config.yaml
crop_scale_min: 0.3
horizontal_flip: true
grad_clip: 1.0
weight_decay: 0.4
Rows from block 4, named by matrix and row number. Rows with one number belong to one channel. Each number is 128 + 24 x the weight over its row's rms, rounded and kept within 0 to 255. All counts start at 0. After the name is the row's rms in percent of the matrix's.
# convs0: first 3x3 conv (model.blocks.4.convs.0.weight, 80x80x3x3), inputs 63-71, a 3x3 kernel for each
# convs1: second 3x3 conv (model.blocks.4.convs.1.weight, 80x80x3x3, transposed), outputs 63-71, a 3x3 kernel for each
convs0.33 092 [126 106 130 116 121 124 162 136  96 110 107 154 129 131 131 103 124 116 148  90 122 117 104 126 126 142 118 140 111 103  92 117 117 136 111 122 115 155 120 122 140 140 113 130 131 113 138 151 131 160 169 132 139 164 126 148 157 102 119 129 119 150 129 121  89 127 101 139 144 109 104 145 102 119  72 158 129 116 134 150 115]
convs1.33 090 [ 79 119 162  98 138 138 137 120 135 148  87 109 117 140 113 119  75 143 146 154 129 109 121 136  97 142 121 138 158 151 133 103 125 124 114 141 138 112 142 114 135 157 117 134 138  95 139  89 106 113 129 107 137 135 114 109 141 147 103 131 147 156 131 137 124 130  94  97 115 119 162 126  70 109 144 109 125 119 167 122 146]
convs0.34 095 [112 111 124 116 112  96 136 145 118  97 139 118 132 115 117 122 128 130 118  94 155  98  94 125 124 138 143 139 141 129 124 128 151 112 125 133 143 146 170 131 119 128 112  90 108 103 115 141 128 117 114 112 143 128 115 118 145  93  94 106 142 123 122 125 123 132 124 136 126 123 123 168 150  92 116 143 135 132 106 116 109]
convs1.34 094 [129 126 160 142 125 135 126 129 136 134 114 133 142 128 122 156 148 148 182 137 116 143 105  87 135 121 110 128  93 121 114  88 108 116 131 123 151 155 131 116 118 136 140  95 117  88 154 156  94 130  90 133 186 135  89 133 154  87  94 108 143 132 138 147 152 137 156 133 100  95  92 114 150 109 112  95 109 142 167 142 121]
convs0.35 097 [134 142 105 121 151 117 162 135 110 111 101 110 104 151  93 123 110 108 176 104 158 136 102 118 126  63 114 108 126 152 120 128 143 163 112 132 104 124  97 115 102 133  99 102 148 152 132 131 113 112  89 102 148 104 152 108 144 118 129 113 134  99 121 112 118 112 165 139 102 129 137 114 121 138 136 155 126 117 106 105 110]
convs1.35 107 [103 147 136  85 124 115 122 134 127 141 114 136  79 149 152 139 131 138 141 130 115 109  90 139 127 137 109  98 148 125 119 119  85 130 150 133 112 138 123 154 161 135 143 118 137 131 139  95 114 102 122 119 127 136 127 131  73 144 141 102 145 138 145 105 154 130 168 150 160 109 121  95 135 103 125 158 107 128 127 106 147]
convs0.36 104 [138 127 110 152 142 110 128 100 152  94 108 182 119 151 111 106 136 160 145 103 206 149 111 138 126 123 145 133 115 151 135 147 127 124 117 136 126 149 119 155 101 144 124  61 149 144 123 123 168 131 118 155 137 116 104 114 145 139 152 129 113 134 140 123 114 134 146 172 150 133 149 107 160 106 111 110 106 118 130 118 107]
convs1.36 100 [143 119  90 133 151 159 118 124 127 128 171 115 132  76 120  97 140 157 148 110 135 165 153 127  95 151 152 135 172 143 131 120 113 128 133 120 159 112 135 127 150  87 153 110 125 133 100 119 138 103 111 124 118 116 124 104 111 128 125 149 130 121 116 109 125 136 138 123 125 134 153 139 141 159  86 133 151 121 107 142 156]
convs0.37 087 [130 144 133 152 111 157  86 125  99 110  96 122 124 109 108 117 120 112 124 122 181 142 132 145 136 109 152 142 139 132 148 129 146  68 109 123 198 156 123  82  94  80  99 131 118 158 150 139 127 127 112 150  99 126 112 157 118  85 111 144 121 125 129 119 107 139 116 141 127 136 143 162  97 112  99 110 109  69 125 116 112]
convs1.37 088 [117 141 108 128 134 123 122 133 129 125 163 129 114 122 156 111 119 114 135 176 123 150 149  85 121 124  93 117 130 118 120 121 122 117 139 123 140 157 163 106 117 112  92 125  86 127 112 123  65 106 126 168 151 148 108 115 121 121 114 152  91 172 165 120 133 124  89 121 122 128 143 129 108 118 133 137 153 147 165  96 113]
convs0.38 096 [127 116 129  92 122  92 111 170 127  96 147  92 163 122 125 199  54 149 130 121 154 109 163 127 129 140  91 102 160 144 139 138  97 175 110  66 161 127 122 120 105 141 103 112 123 121 121 127 146 129 153 134 139 150 125 145 154 149 162 106 137 158 124 170 131 102 120 116 139 164 132 113 121 119 117 145 129  86 118 130 118]
convs1.38 088 [ 87 103 133 146 155 137 135 122  85 132 143 142  81 116 147 120 178 116 112 132 141 143 146  98 137 119 132  90 142 176 138 143 134 121 147 144 112 140 156 117 115 128 103  98 129  87 106 113 136 123  95 147 126 107  93 127 116 108 119 140 138 137 115 119 140 178 115 159 145 125 114  77 160 110  99 141 138 116 113 114 166]
convs0.39 094 [131 120 119 162 139 126 109 146  98 108 140 144 142 134 112 101 125 122 136 139 123 148 114 162 137 144 106 107 102 104 127 142 148 136 132 126 127 124 103 102 132 137 123 120 124 127  99 124 129 170 110 172 144 138 138 156  87 155 112 111 140 154 140  57 112 143 122 122 120 154 112  88 107 102 130 124 145 170  91 132 109]
convs1.39 096 [100  95 137 129 149  98 111 101 147 127 145 165  81 130 145 103 137 147 106 144  88 165 109  94 131 131 115  97 137 123 120 108 122  96 146 174 131 150 157 101 132 121  87 151 140 111 130 101 136  90 133 125 125 138 103  92 133 152 106 114 111 137 125 119 100 112 116 126 138 115 122  90 115 109 100 138 119 135 128 140  93]
convs0.40 087 [151 132 124 156 112 154 140 105 137 150 116 153 116 145 149 111 134 124 111 152 153 131 127 104 146 126 126 134  92 144 124 126 124 116 157 103 108 119 126 133 174 158 109 119 133 118 172 130 131 113 145 120 119 151 129 146 126 124 102 157 176 122 133 123 130 133 119 149 136 107 126 153  73 107 125 154 125 100 125 132 139]
convs1.40 085 [ 97 130 125 151 150 150 202 120 107 118 143 119 156 173 123 140 127 102  77 136 147 125 168 136 135 104 100 120 140 145 173 134 141 128 106 129 109 141 134 108 139 135 155 136 110 146 131 141 141 117 160  87 116 103 152 112 149 137 169 166 120 142 136 161 132 110 128 154 138 107 123  75 118 149 119 134 127 115 173 163 122]
convs0.41 103 [135 116 145 133  88 130 132 134 148  85 129  91  92 170  99 120 164 118 121 142 168 144 130 176 139 173  97 147 108 123 127 102 152 116 138 127  97 118 129 104 140 125 131 133 152 120 115 137 133 138 142 146 110 138 115 126 127 135  69 116 165 122 100 115 149 129 149 135  82 164  87 133 141 101 137 119 154 138 119 134 107]
convs1.41 112 [ 96 171 128 104 157 133 144 102  83 123 152 120 136 182 107 120 165  94  77 113 150  67 127 127 155 110 160 133 118 155 122 137 150 114 138 113 143 145 121 146 115 130 113 128 115  98 109 108 107 124 174 121 145 128 106 106 141 126 126 165  49 117 139 143 143 131 120 146 133 117 120 129 128 156 155 105 135 174 126 139 122]
convs0.42 105 [138 112 139 126  93 155  90 113 155 128 108 148 146  62 152 161  58 167 139 102 119  96 150 157  90 163 117 145 103  92 170 133  95 155 133 112 166 117 139 127 137 107  98 120 105 130 120 129 146  96 128 173 118 162 127 130 129  89 129 166 121 156 156 103 149 116 156 119 109 120 102 151 123 128 148  79 106 138 101 131 135]
convs1.42 100 [137 144 118 107 127 137  84 136 137 125 118 123  86  95 166  90  86 145 132 156  90 142 153 121 150 150  86 121 136 111 128 157 151 131 130 134 110 161 126 168 157 116  86 112 114 141 153 105 142 122 109 138 115 132 109 100 112 135 143  99 113 118 144  99 180 132 144 129 147 104 122 137 137 133 128 164 124 147 131 124 139]
convs0.43 097 [122  95  90 108 144 144 112 147 130 101 150 113 130  80 144 161 123 128 108 155 137 120 151 113 101 169 115 126 143 126 151 129 136 170 132 110 103 113 100  80 112 138 117 141 122 117 139 114 134 146 173 143 108  86 120 144 142 133 152 142 136 155 150 118 115 116 171 187 117 114 119 138 118  97 131 145 139 166 144 110 122]
convs1.43 113 [180 157 105 120 123 116 100  96 136 151 130 107 141 154 104 152 128 106 120 169 144 142 157 148 110 124 101 111 127 134 129 113 126 157 126 114 125 112 132  99 110 122 137 145 126 139 120 141 117 125 127 128 122 121 151 130 131 126 108 110 105 116 141 154 137 115 157 148 111 121 102 145 129 209 162  84 147 138 102 132 119]
convs0.44 098 [145  89 114 144 139 112 139  94  89 131 127 127 109 125 142 153 121 158 111 165 139 135 122  99 146 113 142 142 148  97 131 133 114 136 151 133 116 129 141 149 126 174 131 149 149 182 140 118 120 110 143 134 127 135  81 107 147 102 102 119 148 126 149 123 112 143  97 108 141 148 119  99 134 123 159 116 128 135 114 100 134]
convs1.44 103 [123 155 142 133 115 114 129 100 114 107 135 154 109 110 138 124  97 140 155 112 123 171 111  92 125 122 101 135 124 148 110  91  61 133 148 149 144 111 129 105 153 118 152 137 109 154 114 118 133 143 138 174 129 125 116 108  82 122 139 113 108  88 107 152 130 135 144 136 121  95 115 124  82 116 123 122 123 134 141 110 114]
convs0.45 092 [130 130 122 149 129  93 125 118 125  92 196 156 114 140 100 100 140 128 119 106 142 159  90 135 125 104 158 107  79 124 122 125 119  78 106 130 140 144 128 129 142 111 148 126  97 129 147 143 103 135 169 144 140 142 113 135 123 134 132 146 117 111 161 100 107 107  84 106 130 156 144 198 152 139 147 153 130 142 129 114  89]
convs1.45 086 [106  96 138 129 136 125 147 137 138 133 119 149 134 169 174 135 116 143 135  97 122 151 125 135 102 165 130 109 161 128  95 103 104 120  89 122 118 125 152 134 144 162 152 116 117 114 112  98 132 144 149 143 132 132 104  80 110 213 180 176  99  94 138 148 164 156 138 143 136 137 161 160 111 100 143 100 132 116 158 156 122]
convs0.46 097 [132 124 135 104 133 130 144 142 150 125  77 128 114  86 102 129 106 143 116 119 154 125  70 156 151 100 130 145 103 112 149 123 132 114 105 146 131 135 126 135 136 144 148 119 131 136 164  83 112 108 117 122 119 138 101 133 120  83 112 100 110 107 119 169 151 132 147 117 148 120  94 102  98  86 112 143 118 126 161 147 132]
convs1.46 094 [127 119 149 153 153 134 116  89 133  92 101 175  90 125 146 106 109 123 140 115 105 127 129 114 135 139 116 138 146 102 124 173 120 132 174 147 109 122 160 135 118 122 122 103 109  50 132  92 149 149 111 135 135 151  97  83  88 173 108 118  94 122 107 126 141 124  88 101  90 124 108 122 158 168 111 118 117 126 134 139 189]
convs0.47 108 [159 116 121 135 143 110 117 135 121 124 134 133 110 138 145 126 120 146 124 120 120 144  88 149 143  29 148 121 123 117 115 123 141 105 113 138 103 135 116 165 108 149 161 109 107 116 142  93 158 139 158 135 107 152 102 120 129 146 154  99 135 126 124 158 105  80 133 129 118 145 168 161 117 108 127 115 102 124 104 140 105]
convs1.47 101 [133 123  98 153 140 134 122 112 146 121 132 106 116 102 138 122 142 151  94 134 161 129 136 128 111 141 147 130 141 135 125 176 126 124 147 151 161 106 115 124 117 127 117 101 102 105 124 141 106 158 137 124 129  94 125 124 137 115 156 171 103 123 103  90 130 153 126 135 146 122 123 110 132 145 126 128 163 125 133 131 140]
convs0.48 104 [138 148 107  79  93 135 140 119 140 144 173 109 119 125 152 168  70 132 160 183 134 157 142 140 129 116 152 102 120 131 121 110 134 112 140 138 146 137 176 123 132  94  97 133 150 158 125 136 124 133 123 137  86 117 107 103 134 156 139 131 155 129 149 122 147 120 125 113 173 152 123  89 121 107 137  79 141 134 123 155 145]
convs1.48 112 [118 134 131 132 129 113 116 124 112 125 153 138 132 144 125 141  86 173 107 146 117 144 114 148 143 128  78 107 108 122 118 126 192 140 143 144 117 138 129 122 139 131 132 108 109 150  97 106 114 114 140  98 106 142 123 136 109 113 127 122 160 121 148 121 169 137  85 141 112 134 102 158  91  83 134 166 121 144 138 111 155]
convs0.49 082 [196 152  95 153 130 117 121 133  83 109 147 144 138  90 107 112  97 156 138 110 123 151 119 109 123 141 171 117 121 145 120 140 162 103 111 175 126 135 127  98 114 110 143 137 142 121 128 166 120 132 153 114 116 119 163  90 142 127 118 130 154 131 154 117  89  95 132  88 124 135 128 146 169 100  96 148 121 102 120 143 139]
convs1.49 080 [163 119  87  42  59 138 140 161 136 123 111 107  84 126 121 125 161 169 110 119 142 109 114 144 120 141 147 162 136 119 139 116 119 114  98 109  88 130 124 110 139 136 110 127 136 138 136 122 103 115  94 138 135 140 136 113 147 122 116 137  88  84 163 144 105 134 153 131 143 124 133 167 149 170 124 126 119 147  92 132 144]
convs0.50 104 [152 110 130 124 101 127 121 158 114  99 155 117  85 131 124 152 141 153 166 116 176 128 114 141 147 131 121 125 125 105 118 128 153 134 148 148 157 153 150  92 109  96 163 153 150 123 120  97 140 152 153 115  97 124 147 137 131 114 133 173 108 141 100 120  92  91 182 139 121 140 141 141 118 102  98 133 103  62 157 123 147]
convs1.50 117 [186 226 139  39 108 162 172 142 125 111 114 121 139 150 128 139 172 151 124 129 129 103 124 136 115  99 108 154 137 145 130 141 152  90 115 116 121 118 113 122 145 125 154 142 141 118 122 113 128 140 139 122 134 168 121 150 186  90  51 104 145 116 130 125 142 126 132 133 112 147 111 112 118 170 192  59 110 166 139 165 131]
convs0.51 100 [112 139 166 150 118  69 108  89 124 150 132 144 120 110 129 130 159 171 121 114 135 150 121 103 131 118 125 143 153 122 164 134  84 101 103 166 150 107 127 103 146 146 111 131 129  97 136 123 141 143 113 144  89 139  88 116 102  62 111 123 171 183 130  96 132 128 159 177 149 101 121 102 120  91 116 120 131 134  99 127 152]
convs1.51 108 [121 176 121 146 150 119  78  73 116 145 122 129 147 135 129  96 112 149 139 160 163 154 138 137 116 106 106 109 131 159 122 130 143  84 131 131 134 149 121 155 149 113 114  63 116 102 127 143 139 154 144 133 144 110 140 130 117 155 192 168 126 162 158 131 178 130 149 157 162 142 132 126 153 158 157 142 178 110  98 104 100]
convs0.52 116 [ 95 104 111 106 132 124 142 146 130 154 143  89 114 137 144 115  95  96 110 141 143 149 133 131 157 138 104 110 126 101 112 104 132 149 154 128 144 134 128 128  83 118  99 101 121 134 123 121  86  86 113 144  94  90 119 106 128 160 177 123  94 117 148 140 136 119 101 114 143 142 117 113 161 110 131 131 123  73 107 108 143]
convs1.52 105 [128 103 154 133 125 172 130 100 134 114 109 131 134 116 111  98 132 147 139 136 112 136 122 154 138 134 104 117 116 117 131 160 149 108 140 142 144 120 130 144 140 151 123 124 116 116 155 117 125 131 127 140 113 113 114 122 120 121 108 140 126 146 148 115 148 144 141 133 127 177 145 140 111 141 159 143 136 101 143 136 133]
convs0.53 109 [155 128 168 125  98 152 130 119 131 104 163 100 119 152 127 178  84 170  97 208  72 110 166 107 147 110 158 117 129 126 169 115 117 165 113 116 172 114 133 167 137 131 121 137 159 138 126 126 114 134 111 125 132 132 116 144 149 145 103 137 137 161 143 114 149 139  88 110 166 131 107  73 152 136 122 116 149  94 106 124 143]
convs1.53 101 [113 126 126 145 100 123 138 124 132 164 132 134 143 119  87 136 139 128 103 170 109 107 135 163 144 140 167 161 127 148 147 107 120 126 172 117 139 131 106 146 129 116 126 110 103 126 134  95 173 125 138 120 158 125 136 141 114 169 154 121 110 132 142 153 132 118  74 158  88 138  68 178 144  99 137 137 143 119 137 117 136]
convs0.54 098 [143 133 119 128 106 148 129 116 145  90 141 126  95 130 121 165 111 115 135 139  93  85 140  90 142 119 123  88 119 165 135 134 134 126 121 124 128  69 106 144 156 121 104 105 150 135 149 157 140 136 128 137 127 100 144 143 121 108 117 108 144 140 119  94 141 100 132 104 119 149 121 102 158 144 121 142 162 158 123 162 156]
convs1.54 096 [136 140 126 126 129 138 107 110 129 151 120 155 133 118 134 136 134 113 138 144 125 134 128 120 139 104 118 146 100 142 140 143 139 113 122 160 121 128  70 135 122 146 135 156 118 128 121 122 142 147 142 121 117 120 147 144 127 140 147 145 133 165 103 115 146 112 103 136 134 150 149 146 113 134 116  90 135 155 141  93 128]
convs0.55 099 [121 112  66 139 172 146 114 181 186  88 119 128  80 106 138 129 112 135 114 151 124 129 141 103 134 154 156 104 101 149 103 152 127 126 117  82 162 119 131 118 120 104 166 121 121 147  98 113 100 147 145 129 132 116  73 112 129 135 121  96 116  80  97 170 125 127 102  95 186  99 115 104 143 148 134 115  91 114 125 127 130]
convs1.55 098 [ 96 128 143 118 150 139 127 126 142 122 126 120 123 127  77 151 120 108 113 146 136 116 138 159  69 137 116 126 123 139 127  87 138 122 126 151  98  93 132 106 105 151 167 131 117 119 101 131 133 128 164 111 130 132 121 101  90 112 122 138 141 113 117 114  82 140 137 158 135 135  93  88 130 100 114 127 142 152 172 115  89]
convs0.56 102 [146 131 131 160 153 124 123 161 104 144  71 132 124 115 163 139 128  94 116  91 134 165 108 123 148  96 127 113 136 111  95 146 138 157 154 144 100 132 148  97  84 128 120 124 132 151 161 129 106 150 148 124 146 140 114 129 122 151 163 140 113  62  92 123 106 126 175 198 151  75 147 128 144 136 127 104 122  68 158 122 108]
convs1.56 097 [136 123 156 115 133 121 109 120 124 137 119 132 146 136 150 126 137 144 117  95 152 152 130 151 148 126 147 130 106 117 132 129 126 114 123 137 125 148 125 155 130 131 124 119 126 135 155 100  84 117 109  99 108 121 117  99 137 106 112  97 140 138 132 124 134 150 162 118 132 103 108 114 113 132 145 117 135 119 144 114 118]
convs0.57 111 [132  92 157 129 106  97 115 131  94 120 111 126 126 158  86 111 143 109 179  80 139 140 136 167 160 121 116 117  95 119 121 142 129 114 130 117 174 177 130 128 125 139 167 129 108 144 139 114 148 128 156 116 119 127 151 132 116 138 154 138 138 129 139 125 130 137 102 164  33 140 124 148 128 129 125 120 104 124 123 135 132]
convs1.57 114 [110 114 156 106 146 134 126 130 104 190 129 117  80 170 167 135 182 108 116 113 134 145 138 116 125 127 114 114 152 125 157 144 119 171 146 145 103 112 105 148 147 123 123  94 118 102 126 107 159 129  94 134  67 148 115  98 135 135 101 127 176 125 106 141 155 128 180 136  96  91 163 123 110 109 130 140 108 111 140 136 127]
convs0.58 099 [104 118 113 138 135  86  64 166  83 134 164 112 118 149 109 136 144 125  63 135 163  76 128 141  79 105 144 128 126 128 144 171 178  99 135 140 119  85 112 148 120 125 113 103 153 149 103 147 126  87  85 143 136 210 120 122 137 140 134 122  80 100 146 161 152 131 139 113 102 134 145 112  92 109 104  82 128 134 116 122 149]
convs1.58 095 [122 127 125 141 122 102 115 125 118 123 147 126 110 140 161 122 128  98 143 162  96 148 157 150 117 160 152 141 143 142 152 145 161 124 147 122 132 109 129 132 140 127 120 154 113  44  95 122 140 115 124 156 153 175 151 164 156 128 111 132 143 118 116 119  94  80 130 118  86 142 125 124 118 106 103 161 111 133 135 127 158]
convs0.59 085 [122 123 107 122 101  76 147 146  73 107 127 112 152 155 124 131 110 139 100 117 148 111 114 157 131 146 100 132 191 140 134 135  82 104  99  80 131 138 206  96 166 197 125 150 161 120 108  57 129 142 124 163 123 173 136 155  87 136 110 133 107 121 123 125 101 133 150 136  86 183 144  96  92 124 116 120 106 140 116 120 164]
convs1.59 089 [134 103 101 132 125 114 142 111 134 112 111 162 113  99 147 145 149 150 170 112  94 152 129 106 138  69 120 144 112  98 165 133 166 145 145 116 140 142 138  94 103 149 106 111 129 102  93 127 109  83  94 108 109 114 121 123 103 165 137 106 106  89 117 131 142 173 143 147 115 122 142  99 131 137 127 145  93 110  99 117 138]
convs0.60 097 [131 124 122 155 132 142 149 133 161 158  97 107 123 133 114 127  98 128 122 130 111 144  73 106 138 106 109 177 140 139 181 116 123 121 116 126 119 120 130 149 126 158 173 154 177 134 125 140 124 142 141  96  84 128 132 164 186 108 147 148 126 132 129 161 144 103 140 168 136 152 122 131 163  99 134 129 102 136  95 122 125]
convs1.60 105 [102  93 165 142 105 171 119 148 134 125 134 128 170 124 132 112 132 162 161 165 113 154 123  96 141 131 108 124 126 142 128 137  87 120 138 119 120 138 103 133 130 151 166 139 108 172 147 121  99 131 138 134 119 119 131 147 107 127 126 139 140 153  76 122 123 201 127 133 148 158 106 138 127 132 156 120 110 111 153 117  98]
convs0.61 090 [115 114 105  90 154  94 135 182 151 115 126 116 133 110 117  87 118 122  90 170 103 141 117 105 117 134  97  95 105 116 136 100 124 108 111 136 112 124 132 140 108 109 105  90 119 159 146 155 110 113 116  84 126 141 163 149 128 108 145 110 126 126 109 150 135 137 104 170 172 151 100 139 117 121 103 121 142 172 171 162 129]
convs1.61 089 [110 115 125 134 125 135 158 128 129 137 137 100 115 113 140 115 142 136 123 131 134 147 139 104 149 100  73 150 197 183 149 144 133 121 132 112 127 145 117 140 134 132  97 115 139 118 105 139 124 135 148 131  85 134 158 107 143 130 101 131 156 115 131 116 120 128  94  96 124  78 136 117 156 135 125  88 112 124 151 137 145]
convs0.62 110 [132 143 108 138 152 117 104  88 139 111 138 113 131  98 118 146 117 133 136 119 127 152 139 102 148  99 148 101 118 135 144 117 112 117 128 150 118  85  99 122 130 142 126 110 111 114 151 113 154 132 134 129 138 126 171 112 109 128 142 146 105 114 122 137 137  68 177 114  96 111 111 118 127 100 113 157 131 139 120 137 145]
convs1.62 114 [158 147 116 122 103 125 136 138 119  98 124 110 129 110 217  77 139 136 152  87 140 113 146 140 151 151  88 105 117 149 113 143 142 110 111 131 137  92 147 124 135 132 136 135 131 117 115 160 134 133 129 155  97 105 103  83 116 128 149 125 108  90 134 103 136 157 128 170 126 166 127 139 124 129 112 128  98  88 129 142 132]
convs0.63 109 [ 97 134 123 144 155 142 117 132 125 125 132 114 100 163 168  32 155 171  91 146 136 117 175 105 138 132 106 123 117 133 126 101 137 133 107 152 135 110 115  91 100 138 101 127 161 116 119 130 123 127 148 108 142 112 106 136 123 118 121 132 160 161 121 133 138 125 135 106 143 105 112 158 136 140 185 119 126 136 120 125 179]
convs1.63 103 [160  91 139 127  78 110  87 111 117 127 150 104 161 108  95 116 105 122 112 157 160 143 137 131 107 150 140 141 112 133 146 134 122 128 135 117 132 125 115 113 115 147 139 132 100 155 128 137 116 142 154 155 139 123 136  82 177 140 121 142 113  97  96  88 111 118 150 109 167 120 118 132 137 130 117 141 117 136 119 165 139]
convs0.64 087 [129 138 157 123 105 129 118 124 128 144 115 137 124  95 141 143 127 131 120 132  95 132 136 139 148 173 141 139 123 117 157 122 119 134 143 142 159 114 140 146 148 152 145 115 116 138 119 138 131 123 134 156 128 139 114 126 133 131 111 131 196 159 167  95  55 108 134 134 113 119 111 117 136 133 131 114 131 152 101  94 122]
convs1.64 086 [127 105 138  76  87 120 151 161 163  88 103 112  93 117 151 118  97 178 151 106 109 126 104 125 168 133 110 138 136 109 187 155 169 129 145 170 138 156 114 126 166 136 140 161  90 151 103 128 108 136 146 106 135 120 117  96 130 160 131 116 144 143 139  78 165 153 121 175 146 102 117 135 145 143 164  93  83 120 139 156 152]
convs0.65 097 [114  78 188  71 140 113 113 142 155 117 116 112 114 107 111 137 119 106 117 118 119 125 123  82 104 123 109 106 127 143 165 138 121 121 113 124 113 139 105 108 150 147 172 148 135 121  82 161 141 128 117 138 133 143 146 166 113 157 142 132 145 103 113 142 109  93 142 137 104 215 130 102  87 176 133 138 161  92 114 157 107]
convs1.65 105 [122 207 171 116 186 181 105 103 108 113 130 136  89 142 147 147 142 177 107 120 113 135 133 159  91 109 117 126 115  95 112  87 123 139 143 158 143 144 136 133 127 110 130 137 104 152 123 131 127 124 136  65 127 140 160 143 146 143 113 127 109 134 140  81  76 101 111 146 139  98 146 139 142 167 143 100 153 126 132 121 121]
convs0.66 088 [143 143 119 145 107 142 110 132 120 153  83 128 143 112 119  73 122 125 102 139 138 125  73 177  76 137 152 163 140 148 138 125 137 121 143  91 122 155 147  90 100 105 125 135 112 112  81 116 129  76 114  94 128 173 127 168 159 120  99 112  98 101 102 201 154 145 148 137 116 136 111 139 117 147 130 115 131 140 130 164 132]
convs1.66 090 [147 130 128 131 188 132 138 124 138 130 133 157 119 161  88 132 138 110 127 121 114 128 128  97 149 110 124  93  99 103 124 103 114 108 127 122 166 146 121 147  97 101 121 101 121 115 135 142 157 157 122 142 129 140  90 103 136 150 116 150 135 137 162 148 136 109 122 147 114 132 137 113 107 112 161 146 143 137 124  95 118]
convs0.67 114 [150 116 124 122 109 120 122 117 121 134  87 113 152 125 156 117 138 157 153  95 152 170 137 114 138 109 119 145 124 113 137 125  96 114 114 139 120  95 120  82 129 136 137 133 130 123 130 159 106 122 123 107 128 150 107 171 116  80 150 109 110 142 139 111  97 139 137 142  92  83 126 130 119 113 129 160  78 109 162  92 113]
convs1.67 105 [135 130 147 129 104 139 108 122 152  93 126 101 125 125  95 126 146 133 145 111 123 157 105 123 152 112  88 144 140 149 164 147 125 129 167 107  76 122 139 106 153 148 107 134 132 120 138 112 132 127 121 125 159 128 138 132 150 122 133 140 118 118 114 160 127 104 169  79 139 151 124 129 131 109 132  94  84 115 115 116 121]
convs0.68 097 [135 147  97 121 111 111 148 136 121 135 118 130 122 142 134 127  67 137 128 161 133 115 120 135 113 106 113 114 107 125 119 134 117 167 151 151 158 165  68 113 124 156 127 115 126 139  96 147 115 129  96  99 115 159 130 135 129 167 123 118 114 177 171 104 135 126 127 134 166 153  92 159 137 139 143 126 127 117 108 108 109]
convs1.68 096 [ 90 121 150  89 130 108 128 118 138 121 122 141  97 148 136 114 149 142 136  89 166 134 117  96 158  88  82  81  99 144 120 133 136 118 133 108 152 131  93 135 129 123 154 128  76 148 141 129 157 101 102 132 141 160 131 114 155 124  81 106 165 139 133 124 113 114  82 152 124 129 137 143 126 152 141 106  97 119 107 109 148]
convs0.69 098 [153 156 108 131 118 129 134 118 120  85 134 121 131 138 135  71  86 190 146 150 142 134 129 143 154 117 105 146 136 110 157 147 120 133 115  78 119 110 121 145 113 146 136 135 164 126 121 123 122 124 140 135 149  69 101 144 155 128 127 103 120 161 173 110 119 105 138 144 118 120 128 106 122 137 106 135 140 100 154 144 141]
convs1.69 101 [185  85  78 132  70 106 110 126 103 159  94 115 157  89  74 174  75  94 128 147 115 124 132 113  87 152 131 128 135 126 116  89 121 114 103  85 153 106 152 123 113 120 106 107 129 136 162 134 141 146 122 148 128 113 130 169 138 149 160 133 108 103 108 141 126 101 150 116 132 154 153 135 185 144  99 160 137  99 133 129 131]
convs0.70 099 [105 102 120 134 137 125 175 123 115 151  70 102  85 109 125 163 122 146 149 120  99 157 138 106 149 150 108 116 145  93 140 124 122 130 157 140  98 101 113  92 120 148 151 164 161 138 118 151  93 106 136 116 124 109 148 133 148  83 116 133 115 112 140 143 127 155 105  89 146 125  84 168 102 142 111 153 157 145  80 133 122]
convs1.70 098 [128 134 119 144 123 166 152 141 133 128 117 117 117  95 153  95 109 171 133 131 110 147 154 149 115 146  79 129 129 118 150 132 107 132 123 121  99 143 130 157 141 149 130 161 160 120 148 163 162 159 154 133 115 119 157 168 143 173 145 115 102  98  89 135 150 129 128 104 147 150 133 122 147 127 135 160 143  98 126 113 119]
convs0.71 101 [186 151 107 114 129 137  91 137 152 139 103 115 129 120 140 124 136 119 140 109 140  99 117 136 123 138 146 154 148 137 123 122 121 138 132 106 130 117 112 137 137 128 129 126 148 133 126 160 123 139 121 131  96 113 108 111 151 110 125 132 102  66  69 147 112  94 155 124 144 119 118 127  89 121 116 102 150 146 138 105 132]
convs1.71 101 [122 126 139 127  93 123 104 133 155 142 137  93 131 148 125 188  95  89 136 114 132 151 118 162 125 142 127 144 139 127 135 103 133 131 100  69 137 114 105 127 131 118 160 140  97 140 148 100 127 117 129 144 123 122 130 136 112  79  83  93 115 103 114 145 158 137 175 161 133 153 121  98 123 142  85  89 111 102 119  90 172]
convs0.72 088 [155 123 105 123 104 148  89 132 160 114 123 107 121 119 119 114 128 117 110 107 127 124 126 125  99 122 112 119 131 118  79 114 120 126 174 139 158 121 127 148 129 119 132 117 135 130 144 138 160 132 123 127 124 123 128 134 111 124 134 180 122 101 141 122 127 173 178 155 134  80  67 125 130 167 144 118 145 154 100 110 141]
convs1.72 090 [118 104 102 106 113  84 153 135 135 133 113 126 109  89 152 140 117 136 171 143 113 159 147  94 140 149 128 135 125  90 125 100 134 156 151 150 111 130 115 130 164 124 121 117 132 124 152 122 129 163 116  99 151 105 110 154 146 138 138 104 141 121  93 136 142  75 142 154 103 113 113 144 141 122 131 110 138 102 146 165 101]
convs0.73 103 [138  94  78 102 148 150 147 129 105 156 114  99 105  88 150 128 165 155 134 136 123 140 139 129 121 125 134 167 182 119 105 125 118 106 101 131 135  77 131 149 146 204 106 124 113 122 108 146 136 144 104 129 122 111 102 107 106 185 175 163 138 160 139  99 131 125 148 147 126 128 156 141 175 147  84  95 132 142 131  71  95]
convs1.73 115 [199 132 102 174 168 126  96 104 149 119 126 142 146 125  75 142 101 108 100 173 133 100 173 155 104 178 175  85 135 120 113 137 126 130 136 123 112 111 109 130 136 123 168 130 106 139 126 119 127 132 122 154 139 127 105 140 164 138 139 123 147 135 121 133 151 126 122 132 144 133 149 194 134 160 133 194 178 164  97 115  82]
convs0.74 087 [126 143 129 150 128 118 142 116 149  75 142 131  81 176 145 100 144 158 127 134 173 126 116 118 107 122 125 113 134 148 108 129 148 143 148 163  63  90 117 113  98 126  97 131 132 126 111 143 126 141 129 105  88 106 148 148 130 115 126 138 106 115 146 141 131 116 133 140 144 130 101 138 134 110 126 141 103  96 120 149 134]
convs1.74 095 [ 85 134 140 116 197 171 111 118 116 118 110 125 107 135 121 114 146 137 119 118 143 113  98 132  70 100 131 117 104  92  92 107  97 117 125 108  99 128 128 120 137 128 133 136 144 102 120 143 104 115 129  63  82 127 104 138 167  84 118 152  92 162 167 113 142 127 156 142 116 187 149 127 139 138 130 134 135 149 134 130 132]